config.toml
num_experts = 8
patch_size = [2, 2]
widths = [80, 160, 320]
kernel_size = 7
optimizer = "normuon"
final_lr_fraction = 0.05
warmup_steps = 1060
Rows from block 4, named by matrix and row number. Rows with one number belong to one neuron. Each number is 128 + 24 x the weight over the matrix's rms, rounded and kept within 0 to 255. All counts start at 0. Numbers have three digits each.
# fc1: MLP up (model.blocks.4.mlp.fc1.weight, 640x160), inputs 0-159
# fc2: MLP down (model.blocks.4.mlp.fc2.weight, 160x640, transposed), outputs 0-159
fc1.19:131135151155142081125139135171121138129105084128108166136129127164127078136156085105120134129154132124163101122151105140135127128156085135142138136101110148140130148128142127142140133097180117115122094138086136114117142115125133118124112115121143184155157135121134139126114184105166126162131115167139097083130113136105126123129123094148141140148159104154155168124135135138095167142145128123149100158143131147138108138130146141158138094164087076115145167110117141158118112079129128
fc1.20:105148110155148096081097106093107088153143101134173100159135120117122116143154113111140125115102146103139099145109123115173149105118151149029140127146132102122125141120165117136103108121137140105102154146150167134137122126135138122137101125160107073148154101098115128129118080111118164161116136100112134141137107132130134145165163130136157166096157140179148121144134121114159137101124112153140128122147139114126131160163123086106151124126137119118105173109128108108149087147114139
fc1.21:125150125170133148138141104163118108142099140099093153116109152129140106151071129128124126117122093133131117177116140164141138099130154125162140116102118158153120151111140157110136143078166154125151129128112145128102107149109144144149116151171118135117107136141151125137141161135176119143131150087126166103126136137134161137137086146172159116176133146107152085124117136107185110176127063159121122151104113115123115148156150134125091147134145149147163138138131128119136183105160094
fc1.22:109114144106141133141151133129106196097145147134135112145151155144067082127162102054105089074122122136153111138143101152143109132144123105132124199114149101121109140134136127076141114163094124098125109123105106148141111120106123127091147135122159146151103109102132156136141122144143132132169160113122094144155144121150106095112159146095108128141144080127107130127136134138144115137163107117137106108157150137125134076128107135119163117120109115101156104140135111104153140134116131
fc1.23:136144074143122113150120169123146116112121155123119143125124101105150139139106106130158101144143133165138142117138156132142131150112110109131159150066136131133125108117135125109112119129123114123181128146121106154132105177152119134121122114104109160081118138110157164133127089132153125156122107122164130127101102152146139122112130152157147161118102157112092138127090122113155136085126145163143156098140157068085114150138115136138146174120149140134176109108106094165165121154123162
fc1.24:099118125140128186150128131142100110122100113132141174115129124140169063166106126129144133144126157154124156165152090149131097106119112134129137184150106129149136088133126111125108159121150096136150123125103127150118179110122103143130154180128141136162105148083147158077111121156113112104163093141099154093125099144104119146087135120144120178099130168102077103138135091094111161136142164136078116168065091157142128143122159102084169110106157118113116143095161121141133135124093148
fc1.25:097115137148142128180099138070165131148143112122159168149119123124118124117163158143165131103162099165120132134087179122136152129151124138092165133133150117103067100162120150141122118102137151153144138113096104133104161149151143176097108108127069091126065123130130124129115162121127133134130135141100141131160145105104122142146127179108160152101118149147121145141106139096122144124161112106075081133132115117145149171142146104140149146112172112135115133105121117121117162165161125
fc1.26:119152102085076155104126116163109129056098171116124085097142159095109168121086162132109104111115135106122157137113101118101131099150134094145151072167134134128118142154152110127141137131119125111148143135118138173086089101115108130051127098137135139130090154184100131145147116113134091106121096162139105104151119152141146128128100101084109110164124096133087113122132117156133087119110137130136101139170157125150129102111155118137118114147105136132119113121100078129142107122130176
fc1.27:132143128129104150160102124126096165124095181109132126161085086096084100139098141162118120129105126119141097116096167141143088125173110141128157129140140108155106139148138124144117122106137106148112113098155111129142136131084152142093107170106095059168147120168089139147099082161121155091141118144153121146133129098159138091150122150111091160132115115110130152167122114137115074165139108124119121148115123117115094142134130152110175115119136136087162112139104142101128118153136148
fc1.28:111173158135085127120092117144138120134146135107158161095103155118184121152107111110166171137129127137143162127155153099106107160170169113153115115131124133098157159130117140148096121123155114105142108130130110126106125116106186134145139101122101110112106125150107106174139106163148088122152156170129122183105130140125154107177174103183154129161146110132183166122097149126165161153126076138124136109127131130109124156123101100109135122141139141109114151137125126115133108107159131
fc1.29:163145091175155123127122131133152120120105142152115082122153108083097087150157114127076123175142126100146102143130128109116113108134148093129160130150100079169125172149149168124113134132111130119127161133121131095150086163070143105108127143137111098197133138095133109127099094130115142134092159169178141116090114135133133146077137098121130109100130123128138139143151123108125150114128142116107120097157117128125144132169132067114103110131125136112105136142135126129129152129110110
fc1.30:185101141154130103106104152125134128130158141138118132139153134118108096129119131125114136147149140156129169116135112125157099118147125167147152124130137181148139132072134112159093135127114120132127129122087110106093143108152131165150098138118092133136132113125154141142143167114118128131107105158054145097121105174136121108133123134151076154095119116128110148152070150139140148099133123099125122110172114106142163139176099157116144151092115133105139141149156114069117146091168138
fc1.31:198106099101143097166163155135125180143092147129171120161137094173136126127127126129133096113138123125100102110121104108103125154141141131084123132164113120160139179119104114106122122113150114117179138124121134132145131173113097092130104098102130129098123169125133136136111135103177102123121094186106131159110115113116088120122146087132159075114139149182080126114132116166157148127120114138138159143172123116123163110130133144127119125104151131107094166093180173120147115131135119
fc1.32:100131119163108140118089127126115133141184102129147175110146149130128130155114117171116094154149086112122138159165124118119162093135109154178111101125107186116108134171131140078158116116118148138095130098120094159132157116106124127142134121118128125108181134161106131110116127099163140110128160144112119128103112117171136123111085152146126131126120174119146106144156107115125140113117117104104125086144134137160110138109115152108116108156087151120130168121107161149111157151104126
fc1.33:156130131134076127131183129103131096123166127127138112121175118177154151115159122100125162100108107081100094146147088127119123069048099129152128121188108157139149151109107108132111177146106134133111137084148120130126156104104182128150187093099156136130176153112121131144072172113137088140103129117144099140145112133118117140175188120143109151133193120110179140176163106127120084131098156136090067126107139120128099150145125144106175090111140150132156149106191150133152144133118104
fc1.34:149124114171116079148124157135121088119144120138127149173101146103124148139144112173114129104141169162118134144084146127132133124158161134119140107133166154126152185117102138117173118132116126143155158112155121141147106149127110097100145115166117096122154133173101148128113159104139125159116138133126124154155129172158168114162122171145180128096151131141155140131140182126135110153120137109135104115105139105146149138132151083129127076171114098124121139151078144101137147119168152
fc1.35:105114133108137138137144114099107115133098143097098129135094145096120141130149118144105112109157136163134168091122127156138102107113134133120089109121161141153157146156129142103129167112132079152065154117074110130126104077137120156125167116113117155131150135126119125125166095156125169105147167147133098145115170118131115148140147146085118139131131091122081103141131137148145132176127132138138116172121155163064123144150102153191162137114140122111139160139133156112157133138161150
fc1.36:158077105122136097132149153175167096119136120131163159078113098089151140112119160131109138139152116114106126131127155167104148091151125166149112106202156122155177122140129114121118120078159098121127109126115132136127166121111114179173175148103112142145118143117161137116139123148125103123128166075145089114156102139125122093096095141128114152141163100136128127130156153112085127096119113172155095191138150112111132140104105149128101123162110132100125170165133138125134107096110128
fc1.37:156153124130129132157099162160121141140150084134095131170104123123098125142084115113104131102167114112130139134141144150113095146139131209117132161153145153117128127116137078077089096166154124158104153103129107122119066123122119107081143166138109136124115123164107150127101120170141118164106089107097107130130143167105138176134132132169139172146136135104120161117134104141139107118149112096130114104078102167117150170080187109089146113169129136129129168121126113146145161089176169
fc1.38:100124111100142133176087156094163123125091122153109106123125126116101155101108105145142098142116101134152139119118141114144127129118165195124149120184157138112098114113143131160114143147115134125103125099135106108151109148086120058131083154148120112174154133132140117089144154160112108153110141136147184141134091112104102152137155144153122179120131124127123131149165150115075121086105139108142149130102115148136103109105155095100133145121124166122133103102154144113151134142100098
fc1.39:126146103115148147134152139146153108117125110151119116103137120150127070151087095122200127135115121146104072125174157103112135143170105093115139116117117154084105149145168132092087114154120135147113094158121136143160116110150153160156114094129140123136147120115117128159127094088126137135115095159114172166136186091113142159162135145146120147112154121125108102122112144181099099129171101118120117120178139171121177102105092110126121140123110125099171101122127107125149123121119146
fc1.40:138074150123123136100122186105135102150137112137115130134108117134123134124159131109134136156148139095112112172151116140120113145115100132135117146174106128081149135139108145112128119155092190119108150151135107112083124141123133164107110092089118130100144137129154074137093146141105088135151122139102099141167102146131161116081093137136147111165154130123114144150156139132153154116108169091145115126131111136156169104119151125087133118123154104123155123131152145171164104124144139
fc1.41:134136099134122120140138127172136139131115179134107137140153129124113078150180152151138103149102157117135139120149123081139125138130175105151159128120143100142138124109113153112107129149140164142136117160148156114148128115125190124194164128149125125120160157119118140128129107117122175138143099117111141165151123114142111131128134166116109122169153152129125127106098085177165065131128164164120144118095145146185162144105123094139119108142126123141139147109154128115162120151090117
fc1.42:155123137150120096161146168123153142136117122152121145104169098158091120163105094092123100103134144152113154098108118129124135152154181155124135120122115164145137126120146085067083147123134103143144116130142121156142124119133136132153127090095108136143126125133101140125127123139147179165160101155109108091149170107088147100134161119095107125123143112175127120124092106144105139104146112127119135159121121124104124107146156141123174123157163117146124138134126117133146135086116114
fc1.43:142148081136136140131095127107092118108130101171173131135152102128170126151150112147110051101144122065180130098143139132113115104114133124117138114151110143127128132127130163094161109115149170115155120130122106132100126101144165116136101125143124144094134137113083112138121134064132139125124100106105104096116107170166101143113113120108149145147110090089144114152112158119103117057147144154117125102140128136174136135158146150116120079107096111117154117113132107129123105145103140
fc1.44:116134117112120100106133120130135111127170138138146074121111118122111153118126160105154104085131111156102142097126163140072169133128148146111117133104176162068150164164134081109174138131099118146144101097164118134106137142112141146113095088098124143162158124054120136133138140081142119139157105178105085124134162164135109124136140149153120120126149115143128143108121140157111140116094132123105085094122140111131103114064092100150133120104138112112159130137150129106140120107115093
fc1.45:114112094071200136115104080106100135118172157127129109125107140134129138134128126130127132153112110149127100130115118120142121124070112137064167107127143149116108135114132121098141150095150126122109159143145133111123126127107129106136088149125130105129076152139145127143140136152116109142131170126113103125149145104137125150145136147113137094128149116130156102131143157143168154124117143127147143101167131119141109139154127154116103168155082100104128097106180095092123136118108153
fc1.46:167100130114154119122119099109113147139165151114114133109142102162115127156142112076127092116136101136080096137122171156135138162134167142129111147134133159116133127109151112107161123105144145150151116147129143087118132100125118146132083102131109103122161129146129101136120097168162129127087150149092095109081102153134105117149134118140124112084175170095154165112116143168134130106145104119106139098125146120161113144117104095139104173134126144128148115072119151118121154137124117
fc1.47:127090123117116159066175130149164100112123101172117089102119157125148093134117137145147100137164113123139074119139141117133104145060101126141137159159105139114150166103115134143168162132158114143099145123104107146101160071106156132147116094109119176125129151138130105137078112105099141168125128142173160128107070131121114181087169140145127103153130148110119119153105149116146106147148117137124114130116153099169133108140122101111149138150151148135084122143115146100132170087115102
fc1.48:135108141088126131113143127102109100141098122125119130168109128161145124114154169147144092114100114128115140147140148098129119138124094085155112081118097192108087187114129137121129112135102159120107102124080149135148078146111102096132127132167116123109146160128125088148130147103146143119135118147103103099143142126107151124114146097156138143170098109166098097137112134126139113124163147119102175108150164101145127149122162126073087113104134104118188161081122162185139122136148106
fc1.49:141117094167148100106132130100124113142115150090126135116123135152130147143174124098180114146131081166109138121128125124095137081147120122122130136110112139121106126144159122103149120144117113143137106118114138116107111134096148132138150146106128114130126114074102143132120099134132067158133122175135084114102149123139126137161104127192133119107125127154085093134122132164157156122104172119081113129075124133116152127147160134137175142105131078145123112114122097104140122116138102
fc1.50:085141171129152107149130129152111092121162185190147148149110113070136155141148151122119123105156139125134109113145109148135067133133137137124107120103101151064141098094125084107158167187094105128108134131117147140100148128109067143139117120097120133127135126171133097138160129114086140096163159145127136143126127125083103128080115115198136126113088136132123087143130141149130141132131135141141109122126174124168150130106142133125129099172149143133101152115148127173143115167138157
fc1.51:113102120084124152052107122078096167137102132124108087115133101107095097123138118194071128129129118125136155128127142105140101148112129144127168116112150095133132165087103087125100152107153119140093120114086142116118117096113122135154115100122119152076131138146163146087155146129216156125117118121133137126149113128137124105147114116107098079129128111091091143156123105150135107144149115138130131121156157152137118125134130144088108131138100151094128136113133097152111149144183147
fc1.52:107107145155131100144058128163079138116120148100110113115134093114161132138128126128153128117076181153128130114106096137138136101138165136224122144149152122126149139146137103131112110122125153167140117115106173130127104078116147126114118126111104127137155146115128154098180085113114140139119114138121102111156119116150116111178121146144169166130136152173142109142111073154175083129168132107122146110094097123143109132140111183107121088115133143118130119150129113114123173137086134
fc1.53:105085132105130151172120080116154130118134156084092123093118128079148191123136124092117129114127119142131093118118070116100181089091110085085124139126170125128126122138123122110127131126117105125101103164114097114134116122123132114113131151124125126096108140141157175121114144141120141152104097121167131130121134126181166126134129070128110141115165138115102104088127121106157117132126138125115110128135124119156155161087138153157142123140052129130130140123117146111157127147154104
fc1.54:143120138129142138130126157165133179063143134119087134125078124111151129099112137153168116095143131107101094118135115157128097137135162126177133135115154078140136158101135104081087128081181130080099125123092133094137100093133127118138166134132138120136140155154134117113099105094145135118124153112119084159143121160167145124095167182160137104136134134131107141135103114139168130118122154115149122113112109103171135139107148120122156127157149114137125105141143100152145136138139121
fc1.55:165132109120121136116141155136104116149123160112112108116124154096113115142116158133174119124131174144105094095126129174097147124129148085174125129143105146140117118108160144095112186087174141132128172158119133100137132133080141140123133146118108154097109128122110128097196120112127169137147149107146146140160118120157100129109076163127093187158159076104136138121153117105147136124125105141147142080174129116146119107145125118130127126115189137112146157104158149189144111108110143
fc1.56:075132099111144109130157135131124123121150101145144169136130092098132142149107145123158146112160115140092156123144154115099127139129102123184108144098142129135158065148131158146112106117108128131148112128141095125111157131114100130116144109154130157159112120127149142136153112097156121122167127145168114132185107079111117108120111102131154156123150094110105120136101177083094148096135121094168101091158112151137144115118107149140137127072154122112151131138122113090136158167131125
fc1.57:103122147145136122142149102099152110119117091112128075098087140122136136129116119093140101117135141093119112125149141107111108119145104135104135088134124155136079134121155146147131141098154118136125140122131147117122186116123109126111101120120138121137163143118152072131195138159153160087156100120113094136176091138145108105093149158140112118159161135112144137137163083160124094122160107088129175126133123123148108154166111149129188159132140080109150106081134137156119115127148139
fc1.58:121109076145141142119110147115138107131131186115096159129123118125143121146153120114142114118147136127111145103136143138148146105110125126162127140134109173111132112100120090110118121109118124138108175140150139163132153096100116088134124146146113128134146126143140157146131182151105121130114113146152080133160138117129096122107110168110117129122136140103133156139081091106140167130089137112167121135143166093139113117128147068161142115118132133084118090137127158139128112127174157
fc1.59:140089091068191154143127115144112145137128142146129102091155122117168131136145187107140140142144134129140119134106142090120135139113110147110120134112116126131129171156156110090098095127139123127095128144141146137122117121117112133140110150082127144119120145155150124156153184135099086144108123130144052089116124117107098115101128148125109148145124062139137111114101116153132119066093131116150130156151083153164131110146130144140144137126105156126119111117180090145133097103120166
fc1.60:119147137123099124135134121113098125098136149129107150130104155124123100150106131123126129168130093091137126166169124112104108139136084126141172144133095169150121133117132107127103131121208087070145108136120137141099125149120166167121087141108098138141131136109135123150156114112150139144151156141127115114103135089106125088104131114121116101121161134092140146162062101147170085127183093119121149133118102146110137135112107142108107135111102179150140120108147136135134105093123132
fc2.19:110115145132142078130151119154154106108134130130136105105131141081136116153134145110085115096152118111124157106149090168120119103158116140107157122123179122190119134175078152142126138117129132170109108118164093146131134145147125134139141136105124133113114119129117126094144132079118139110127132115129172092111166137130146119133084114142128165117078129086123083137156149136143076116134109127110107124118119144127133116152150159078091133109116131128098151124139116063068132147146156
fc2.20:141097110119145158160136149103102122170093117136114133125165139103127139149116130134115098177148128127139149164112146129109120124123096124130119076132119129100126142109128159153072202151107166112129132164108107143138107142127128138129085110098105134108134142161161151138146104087142108170135084133153125134137102117131107105146107108154125131146127105135154108119102102150162135128141101132076124154153110147135153105114160133135143144111140136140153094135087138076169129142109151
fc2.21:069158131121177180149101156114109146183092140149106124190145069122107106152132081136092120099158050119165076089137062153126104166186100106146119139090167142116131129136105169103106137139141165139175097084165138095130124143157110136146179130140088123076136116115134147103096146149135138108123131108201127127123129128126112150159148103118095071111171154121199148158151124150137141137164111100151147121127142117080119153072115118135129069138140163149098140067172112136114103162103138
fc2.22:143125140087106115147102134149109147117045127114145121101124116091124098109113134145129146085114160159130133177071117159124194114159177150116157133109140109111116111089071106130115146058130138111108147162143133075126118155115134112125084110121150117139125133136126137127119099131114158113101108138160079129141141109116127169135140083106140124145174101113111075134130117114156127142130144097158142120128092152123109093121143129158158121114158155158133138092094091122122096112145153
fc2.23:132120156108138133125131111094112147165159160131118068140059150135092123078098137049076152106085158146151137106159120144140148125116148127107132110129177106153108148142113144120129101132141091129127051138141173086121164145107112127097146147157107120111188119109163094107106118103110091118104122109160094104160134127112103135114092129114141127128117100125157140095173066143138135132132113165132099136114118166130137127128109093130123136144112139126111137143062135122117142137154117
fc2.24:133159145148155125165128153112112129103118124123146149129134090120124104142108122136112149103123150175099160146139124147115106127154113132161134148129125147110132147132133118113104127141153133118124140100115106128111121082129118142160095134132096157144116139152131131173108167153112138149131144153158138108141116157157141147121075136125102127090128138133131125092120132119097128111125111096136117157148120103142127130073112135139200118153123165160179128128153187154128123125149111
fc2.25:147137123127134070166100095123121089132124085108148148108108079122125115114054122167139115104129105112132122142122119105153090104156087103142130145110178128121118094158128142106115120163116127148112148119160110142110132092130129138108139118162117124086118146125121125126113098142104097138121092117135103163113160113144142136117184144131096140154183119119121132117160119118141144128149128167128160144108143089106159148126075150147133159105143113149138106140172123150153084138101122
fc2.26:170118116082131168142149140130120117092141108156093157090141129153144119110113107088089142150133147144163141146160117100144117128119131133157124129097081170118104159141139116137176123094101120148148132160113110132107133140091131169119106125130128127146152112113135165150087118112141113131130090148108097130162161149130144101114175161102160152161111177134131140130126180182146137153086122159110119133116155140141088161115126166092124154092125161139143177165116159156074131136111143
fc2.27:111131152161169173174165180090104108084122157121119143115147108112119094135115112136089134147078130099122119131134156131113138138142145130145132113132126139111135110125073126102132137091103106156098117094093104137105124131167087124137135105134127125136127141110166114076145166123140119157117111164114133127067057138117147144124111097160141134158115139112116135173100143150128119130134148129104125115122108145144111188105153088115130121106155126114138154103120134154136147144161118
fc2.28:129123131082099141112143148134046162132146152139141129149122128157157115140138112092160141124168119088158131087117136140119132132161148111130148115108126075133128108135159173160087124132127158139136191120109062150124077176143140131133138143139145177141120135085119149138137144134136149088114117090137115119108125096165107113146106104108123138115115129152122151128134152188140125165134168134132112070074121147144142166120110167113151119154122090126110109153152142169132155158138096
fc2.29:114124122174103091160145128121098168124096137120125085150121119152110132156150164144085128136095115097114112135118127114135155155171119093111139182135097164110101130139148131133121084112125121125085163144149106124105096150161108128124131140127191142127144099148147138151086106116131146134119102157103135147181133094100137099116125116107128107129140157139146132132126115124122127088124156129116167148108125120128185140160168146123124129116109112148119117142125112113162125135132113
fc2.30:114112117166126121123140102116125112168163152162142075069090139167179127147116106115118116140115131154122130128101107179160126146130138189188102159076121097151135108163083116094088143115139164150118122115150118137156150061183086130110157131136134138115123100126120113171084132149109127161143120109135090172151104165173141081123122147161155122133072098125139145091101156091086129115123124127165137108134180141110078086167187097120137090109123157134118140158111160098123136157080105
fc2.31:170137163085124162121127152123124144107102162112118151127107120096172147153143120144153116102142103111123155118142103114155161130138115143136096132159128138139103138087119112135151151150126108134129138105133117125113122120105162135094104149187094126111107087127076106120151111134097128150106140129122121180129157139131125143113106149111139109131123104106077154131142147126118106135113121112106116172123144095111157118121119119127130131113113126113133140128123150125099130143121107
fc2.32:130107128164136096139112123131161137164169140114136133130130082123094155141170116106128111136128098150112155158163190111112085109143108096145163130141109136122168173127152118145125121124138111135152115111152151127095155133121114152117133157103122111126129106152149097125142145145171153145134112129110104110136124171101132096110129140142127112136122139121122155127078121103149117104134134109148144140109164130093075150113155117155131135141144132126110103092141130126115091165157099
fc2.33:142117090082076103139103129108150101114106090112128159083139093124122132131144142127100174085154152087107122113130182098125146143152106123119108162090106149163141134127143094125111117156089167095117061154130129107120116123064140074121160149156163136153156160116167156124122117109141106132114088124113109129114119148113108096121129131182128116152146112162109133125136117143123136138118134098117154218136124108151135116137140126140065125087149125085105103126132095093149121101167077
fc2.34:143172121129105108142135162082093158115116108196087125157113100107109169140137189105118158133115127146158124121103163130149158155128112128160138138049079069135170106130120125163122087140119172140134129149121092157121120144121089132155096121125115132134110086104120126149102151139138139166126115114141084131118106150175116125096111111136161124110173133081155087122138124123148108143140135163155090077149146172128173100082141126133151120183096151149124132144151113123142148144113134
fc2.35:134105115117154159134156156111101112177131153105109125165117128163172095145157148135113147148152134168079120126108179137101144131135099129158104142144085132130100140133138111116120104093133154130113113125095168145119142150154156154107135140166102113123112124103134110104102091161118157143115168144147106104119109104121167155119168092114133117154131105167148119117109122149142103122139122131149144109109152140117100142137138144103128175124145131133157121116097158162098112107143130
fc2.36:126141123140164097071163126120132088136138156089121118163139157116118135138129109139170162109143153116101153143132151126129134112122156110129136182140159108160129121087135151070139153104164129153143116141140090152123139095157090107142143152138115134121139120133138136131133072120153143150147102122135136123157120153170117150125095135110161105133136156120140093119105149144101121140150082111144093157134115128142096161105087121164137108116103158142128111161142159124138129134128149
fc2.37:123122147100128108127136122096139142135143155140131131140130125089126147155147163129126124137143160174130090130102162124110130143168111096135152094108142097127137123109153121150091162156154149145126114114149086103108157121111111143138115129134128109150083107114113108134119149134093075099118161131162136123105117129113147131077102153110126167143142107111107122128130130124137123110116128104136155126173121138128126147133153141138131115142074138136136135126116115071173115117104114
fc2.38:163136144136165124117145158109088102133082160100114157129156105121112125158157135095123096150112158123099113147110150139108118124134122122129083141159117158142139128107149164142121112145076130100110130102134124167166124131163097162129139120084094139141173092170105086140109130141090113095128135119137161097136140088129168118155103137108134158169201128067123092144143130139116149115107108146137069082102151132118076142094075144125147129115112099094076133122055128114106136112153120
fc2.39:156155130153150140161096148145078075147112161099139146131160109137154134139164128164111146116143127105168104164138126170131111114149140152140124131112118093160107137139141106075178136109121115118112109132146096110129148109152134117174144117147108135164143142122124120132091132152108129146130161150109152115154137110142126166154186106130116153160147139118095114093137135165144113125166132123135161104115136118121095134102143130171109099149156114098084121157119100180123123130091103
fc2.40:070087122146146070121118065098155148121114159142128093107155100145131123090116115123139106124133135152143169110141124116111156120142105116123152091077113165160134110114148171098113141145140067112130129150080125117127146145147091168112165094138063142170141128121131120121123125093128109169097179080133146144115149162124108123098148088137109117130118145131140123137110137106107118121119106145106126126164126093127108174108098126129142142133106101133124146143119135148109110118156144
fc2.41:140128132113138132130118162121135111122109157134157102137123146150141134202115125143150124107102163107120115140105133095111135081114150101142121123105139085117134091112079133107157126114134061135135115112092118174141129141166150097152138107135144095116106125136150173112142153124108118145117136163095126147115126127163124150125132164100132118158101147151122165143118115134173102161125103111146122124120111094080161114125081090140115120124158084155083125116089124155162133093132134
fc2.42:107100098076145105145135166124140108073103107115138190127180136105131108113125100125141130099126146105178090099108115146144118103105087155145122105148111123137126109160100160139109173109110129132138099119158135109082145116123107125098110070134152126115088100131151090102123120159115106136154188087151120117127146165106093118179133158154130129138132139100153109131156108128144132146115114129125076181121139157108147106139140154071113120117106140120142138171140147097101115176115147
fc2.43:137087122154090102167108108126104106155076114088101154138116110102072112124098153094128160116147108146106108144146166185069119138155111152134133107115139152131108124145074102123148099132115112150115111092157128116148140114137104101094093094105158121109120089114144162130170107149098129149155123148081106062115073180097095138097107065070070130138131114109130122165143081107117124114068102151122158123148082162118190164160154158135124126166123190170127175141091146091153100136162131
fc2.44:127121078184115083176109109087088066130162125097137102127110155123083148127153118162139146146127092140129137130128093163134176156109140160125106131124125132149119096147120123084128122067080129083104123141140124146124132166096101135152105154158111138131139132072122107134103145130096094157197120101141105110105175136157108157115121133083139160114135151085093075147144131130113121107139131112098108073109146152139131150142091147138169082148116181115128075104201171171137114165084119
fc2.45:133123094096134138146091137094149099166125143145114216133215102157151096159114125156138133137126162103159118121167134114135167133160118119129118104161105139121171119120131168118088124158121135100138132166136101121122081141123142156101133138091102147127130111072134123099126125130081093140100147111147100088144090079112098145126157095147154098132119134126102136126130167139134102121078104162132057104160119113146096120156077128145120126114194140116133133131145110122160100125120140
fc2.46:148129093131133098149084120087140134097137133152149110157139173135143107201145129165078144149104171112072087167114084139116104112079086147087145138141148160135143129122173141117149154137135130122126128116124138127156114148117147093092112154159124140102141133093093114083126146116096107117131115135084113088165193094185131097124114124146134158134139081151103135155086098121168122165110128093090113123175097110167139132108155163148127121129063107107145128109160122153138118102135152
fc2.47:113137112120101111129095146128103098141112090107141110146132110121130139146128116151155119120130170115147112127160146103104149136153141096139142136110115123109130126110165159132123134120157128107150098138077118104126112112109122134125140136147135091132171133139191093127142163131124095102153171106141102190080101146169125129126170124161089132094121076129132100108122146161128130103119124080133114131109071151116153123135091128115113111128114114118121157137109146174134110065159120
fc2.48:108139120084121084133129107108196124147154131124122136127094138111146128130144143122146138121093104116129151136122094099158151138146141157148173140117100137170100119106146148070141139158133129134155162144123115126152170095123161184119160124154132134113110125106058136102179118138119105143166158147126071116125109140102094188151102112095107173131142136130168118151109137129148106162153096151155111098171116112125152126085131142113156102110091096052121128103128121114139157133127112
fc2.49:124112078087165143181121154116135116096113127176118102146073161126105126109143096130135128155107133149127106126109100155107133121166114111138112151130134111108137106105150108115118154124138108091126111145143144139167099183101095157159115122116086133147118157110104119169107097102075133121102074139153128153153149142139114157126124114117190158100180139127146179107119096100113133130127122104145119068128123151158144148140118115111138106146121125184153086092131136138144096131121086
fc2.50:108137125138145123145130085122138165137096104106089139145110115144108112123092126114154111113137125130126141100149114130145151107153162080152149125094097140094162140134150138159126153144150146128119118119132138063110098125113112111111135072145113154126156130102129155136095126115119080111145099108128134124148159108158114127099125133136073134141109154148092120180116146113142122098097156125133088128168171159153128118173123131093111137112168122130158120121145147118132134118135089
fc2.51:152137146106081114120151145136121115162111109100158164109128150157131106125128139138163131177169115133117159118094129088137134153136102127114127100111126150090108141129128094087084106152148144078143163133158161153152133127150144100168129107129092162128132095169093124148136126124097100175116118121150077158104135171173192124147141130125127178122117111089157092090129140126115141164085122103131145127120111137153180110154132152174138144109144132139107112115094145148158130146113133
fc2.52:140097133152128120115117140121139134106142142126105162152091132141142163151119109102139126138108086100111109113125127126134137060103157162080069123074143171134120086134090121134095093162115124142085134085129083148118122138089126120137176103089118076124186082086139079140149174090140101132079142182147150130099100179131161138126124091123165088147107130139104180159111172150119128164081092130139186086104129101136126118153161120132140103127160143162102157108156126142147095107129148
fc2.53:127143118136123100097145116131132109169089095167130117138148125136160133103141117104121148128125106147098146124143167127094147159143125121151117140156122110111134126137120163133109123097142113141097143099110106115140114115087175201103093133184145103121133126169108140101126117130143126105151107142142122132147132117166118127138163122124147144129126149130091149162134128149079159108128145167166107161101115118107103124128136120134118112154155146153134209121094091152113120148107132
fc2.54:154159133141090139127106143115155139101123127146117143154127136097118157157117133133136161159150120136168086109141133127118090106134110086113122144149164117135105110144113137130122109165139138143093117129147116090112146149109121128127090128116083110129105107149123114125144111107146123119126102169138102164138130143118129145100162122125134124138109123121106103134137164136125140124134132102117132124120130127110115101115130124122142126105171122131124125121099167166094123121123111
fc2.55:114168107103099093122160184127151096145115129121100133138116119097101101175143133136144124101138166175130091142100097112105126083077120120131153122131087161148164110066122136115156149140103126142106142133091176077129156036100093080161161122102118139102143139159126153120136108129110168115076119139155110135126139129170151117171114135109109077107132088171111097125132082101141119130105156111120130152135093111099141147148131134074148110142168089084123138069116141122182050119109115
fc2.56:127095102135116142124111175100120161086089146084193131178099149108146141073126200079107148163129175126137168132149092113112119103174116140155126138147133101160137145073146114149115131104130149159173115106155143122121184125115081103102141136143113130128132103136096163118127125123112084098107123113136102076121136169069164162131101128124102098116131114166101103148116158152123149131117144131110114141124102160166135115132137065122149119105110184121097116079138168142083144171123100
fc2.57:091161122171108148142122113138156118118129151150200103165137105127112124127135126103135120137093134118207107139074172110129159127111101097165098103144097074162132118105113148128116119158113085137117134089117095140102117064145180122149178151119143136115100082130093141112155121117135105146127123142143101123191144128091124129142111147115123100168113165144172147117095135127135141119123088149125102096142107164123100142121106134112127092147087157075115158125102110089144143125129200
fc2.58:106154138152089146117139097113119125135132126120136098096106096162122121129148106098127121131098130155145114088124115130136160169117162129107152094112103177147121097124099128172082108196089141133162122154126145123142122096105125115125176131103140126110083154134151146156131136131132133161132134111110104122149112122119146099148127135127112137179169120129078113123150112111173090162120134114154125143098120143157140128126142089134103114142163171127100106130140152066150111077122098
fc2.59:184172086114115081118104132116137105179108148133128106189149111122151072107128136125113128128131176128128138099135116090137149179090106146147167094105105187103142108128129184107111067130155077094139085134085166103099160134101159141121162111098121114128089132077118114154175123128114150179155164156116131121131128119102076131121177105132169144150120121153141160106179129191123139157136104170140109158102117111125111170158089117127145145135155155135125116116134170080116088128114117
fc2.60:157159081132134174106116156123149112189106130102143101144133199069145109110110179097123100069135137158133112171080168070101167131129116156097087117074110102104108099131124157107125114173139093123101132116113107116097135183175104119127117146151123117153119143133107109150117157146108129155141081114166158157114132112128117156135081094114121116085123138095100139153152086088178110095129125134116135148127083075135164141100081088138114109173153105116169123110102112124097138106105115